config = dict(
    dataset='made-up ball-and-stick molecule models',
    dropout=0.1,
    targets='nearness',
    init='trunc_normal_002',
    residual_init='none',
    lr=0.017,
    grad_clip=1.0,
    epochs=1.6,
    adamw_weight_decay_other_params=0.05,
)
Rows from block 10, named by matrix and row number. Each number is 500 + 50 x the weight over its row's rms, rounded and kept within 0 to 999. All counts start at 0. Numbers have three digits each. After the name is the row's rms in percent of the matrix's.
# convs0: reduce pointwise conv (model.decb.0.0.convs.0.weight, 96x384x1x1), inputs 270-299
convs0.0 093:497693396530512586471484474474503533455502525496511479615438438397531500542395532488551527
convs0.1 108:519536558481562434535482500399434488456534446444575609470462456508497563507648579579613362
convs0.2 100:462437486518556543529439443446395534508535538491542536524324405515521485518600580464482371
convs0.3 105:599457548506527514471485462462504328524465494438508573352595549520474518494498467625489454
convs0.4 103:586503535516502487530521483543508452418512470519612535461362556455491573493554527395357555
convs0.5 092:504645454446467517487564363490498474543423514486645496543426717416502608519401550456537449
convs0.6 096:449468483533419509550522442398573494655529455448582547468461646529525592477475504503442641
convs0.7 105:518474356469494463492550525427483482457447479420337401577523415468516526534527432631555417
convs0.8 095:696612518562419511375556447474585372645566497573408514423428485534557519510563421398560578
convs0.9 100:481538506476497524512451591425455489515408552568504547505601452495452502508734528584541587
convs0.10 107:538547484546512434665473406466522507464515443525558563497573447443430528512502552435545536
convs0.11 102:577462406432463585492529515483419409515505617483297456522489488619379554582343542514471416
convs0.12 115:440576489436595627529525410368452465603459518392399517412482620430523331507553438495542511
convs0.13 090:454319509449522630438542456456546486619469490572456545546529591564508530586581542505569447
convs0.14 098:456500570572506612568561508478530499369471495418564523576469481560409585590591518669372347
convs0.15 100:508542529468557515510556444592529453490437525549558496483573519497515459522484529418365679
convs0.16 093:476486564525431408466541408516504518547480552555432491507563445509448387559758634535472478
convs0.17 105:417433429514483549523479356506488503445442498475478573488573508474597559565543576496391526
convs0.18 084:551443492517541639582376360511466361452442479546514626529564574465533462540485463453473516
convs0.19 087:431483506424450419495471419493517507611493462525368450517433477491560481448572625457584546
convs0.20 086:644472495433542517503544500401597371451488609414560432492484492517358560464489446479626466
convs0.21 085:440546524421450505444458665503466553442614462369504538424585389488495397528555462436350352
convs0.22 100:584647586557434458590559419624496547575523467501474563491452620448450458467602484483424397
convs0.23 106:528588522470519505533534489528556401503519534457537519597552662490550520559517441500534601
convs0.24 099:463406401469440383467608575568482486521553504561355426429488528452531446568570449433493523
convs0.25 116:512530496441500602580533497469459455434516484605550534545487567468434435616497571471565562
convs0.26 097:404504418519539474563557529411598459424432464500540469428492514462438359630290489421642408
convs0.27 102:370547505473512530463442502445505653392624468500495458574524389538496555471458443624570485
convs0.28 107:411535618504531475475502429512498502424442498506452458559442370524492456470357497547359618
convs0.29 112:545484538560449529462350405371543444509604463598426498552605414523478532481543510348489560
convs0.30 097:426457474443527541546521445412443537553471474448499510396456539533497519401440590518520535
convs0.31 091:498471545528530508520595430467483532461501483464496431503541587432410465436592356420607565
convs0.32 094:412398582525554426537513478230542516446437534609525554487460429397500492483441526580467490
convs0.33 093:517493453514489540456479617597465567611518485577401495501561464464418561515639595401622622
convs0.34 119:328449482474440466491497456571563437575452476397520497506431648451507612505523402472446447
convs0.35 096:436465615451588566531522437671488434444597509490537461410585508557536551539493494495444519
convs0.36 101:619451485477503631485477433519533467592522558473577483564475622477557626550626534574532451
convs0.37 096:460428446463499492481519402421509468377547560540402448497447507607516464455578440470494598
convs0.38 085:424494579494423522399479419700541561549383500548554521445492597505404333431409542465501428
convs0.39 092:531397451556503455406419501524623539438450532410493486570519484465527422567500437522480369
convs0.40 095:528502566505473587362487474461411475381460383469450507530434540421466512532593438621509600
convs0.41 089:488603479549517361584425521417544529525561490510387457506421516386421550497459475569464497
convs0.42 102:642503495481461427499510432489550533654507489507466597585531527509464522471569547541420559
convs0.43 090:517520436531518509402520435463510533473452556420502486434493420636493512484416521558477565
convs0.44 094:465480415555357415594542466391462404453426552477602552528540379494542445520497510545494382
convs0.45 092:436430632469520531453543626621520468527498475561518364514479523506468474532506510523413606
convs0.46 092:446488601513492466472335370428509456436503437408502477543474472458450424548490551481606475
convs0.47 098:330441474461471465392478406549507456428516512451356510479516377439536420477453442511501428
convs0.48 102:447450519536564585556525470495532513511480487527493488637483677479672471453304401552599452
convs0.49 111:487546411469570465466498441525459453465301400482537506423598558561489516480485343437588533
convs0.50 101:483484393491556560495536485297605560484474565499450478569527428538464477466561428537527434
convs0.51 099:585497381514443382455591453505481517436580492635515523453417502501578433466474541513518530
convs0.52 104:481553433398464530598485472369528562497562481477473543456517523453418455524501562527451612
convs0.53 098:370507453473589562513421425452513438540502477429575473534472686456444416551643492590575372
convs0.54 099:435445455547614575483457626503638423345448513458544558482497493542403503512514489531437515
convs0.55 103:399507516535553467465563512568562506686451481457463528536499529472490419486480452529480671
convs0.56 120:478542424473501611416547533507566467519590600574554444508467417599474423453511366353511382
convs0.57 108:545582370491504464512421597584565495585488488513499462470570468518524496470480434506609601
convs0.58 103:413492481518490435426443485442350490623429541544499470563534572530412359409506525586440588
convs0.59 105:598563487500436474443527434542525488643545490513619554571638629410438437393385477508495693
convs0.60 093:528601434537608411436417506525572364529568505473485481527480456447497600546449489488407511
convs0.61 105:582554415522504494492508390535444601476522562586429531434445515457578431507497537553431517
convs0.62 091:458423545516543603519416452383428449497470509431467510558459524541428579542585486470472495
convs0.63 102:586511475490452478478559404454558462580582464544564498585555581426501602421374498657387673
convs0.64 104:478485579513530395486497486372443449599410528586475411489457502410527442601521498548237443
convs0.65 097:411438597419469523513497417549543451626463425508569596481513331480565404450397492456485422
convs0.66 109:594567487493468448495539511474476608666409476500413590460443557581516643552574487436627602
convs0.67 123:492446580477450480539578492333547454504559498402530505448491448421507495487462443433419423
convs0.68 089:563595452517516472549537587435585583518556498494558497575552604535506663470425478517493556
convs0.69 108:594597384524498451380603397523453506605478471438562474552386475541433526572505476583619383
convs0.70 101:432583436487478607465489556510514542488411480554481438453583399479595443449595410564461516
convs0.71 098:594540529492470645511501486499540596393551579451384449524415506652509550537573614423529435
convs0.72 103:605482540451483500518434553491460580517587530601581533444542394452535508512440470597465506
convs0.73 107:517518622447513497447478565362450510414503475428487528446436532507671534523471541399459534
convs0.74 093:473538464508608468528513563608546458332505532506550500523400422512537548484411437445422369
convs0.75 111:328570495524397463574466538413428359458460582439583505467501477601455526662434543473468657
convs0.76 095:537480500470483537418450472365552634535534457535587432552562564482514527460440535531371405
convs0.77 106:449437470548424475498463494445556521323434425515545558544542424552534471595374543518504585
convs0.78 097:458535404481498526533563472517534405456435539531544616566481412468412478456530459477410531
convs0.79 088:537456492466500479433414500432573651618444446476477570565552559432424682445520506496566703
convs0.80 102:436483576464528607525491469511359450460489510420528511585451420491588529625466482622365469
convs0.81 126:444538412553537395456534420380477412541433452435488471496480531573441458459475579427519388
convs0.82 102:538570532509432505563546592374523496505404574359421469553522393531606608455408417451324457
convs0.83 104:519505400501534408429428544566513493580483428417482528507546560490533379446611507531473641
convs0.84 092:483545401448515602422459474499431439559477538567520560380430537422590409524436509375476539
convs0.85 118:425646524626428462421387538491524515441505537463476448587458410505516493486420510517340578
convs0.86 110:533531450512528465459488458597466430696466504534561515477613510477551612597405527512628580
convs0.87 104:587603596467497555492581481543519528629424508508455496463486623561450566560485546447522552
convs0.88 097:347528533469470468493542422376469635449501488529539459456616558413514490534474579422556431
convs0.89 098:539516512440504568467564539472542631424499505523560509537516652506554533557572553394428355
convs0.90 086:568509506512409496496473504408493521557579439482538459443610473568424415449653566483510458
convs0.91 098:555554514474446540489511480401469498451518518498488514550530570545438568502640526579543475
convs0.92 081:523574476403493396509498451559548489409565534568510389519420435562479519552528443408518412
convs0.93 093:374528419526490609366407567406547438419442425522518472507590466523542495582371574531440499
convs0.94 085:585415449554584410469432620447409648489497525637526400489415456649554504411519573447497451
convs0.95 090:530498517477507398500547456423450609491559452507573460442374387455480496497406578453507517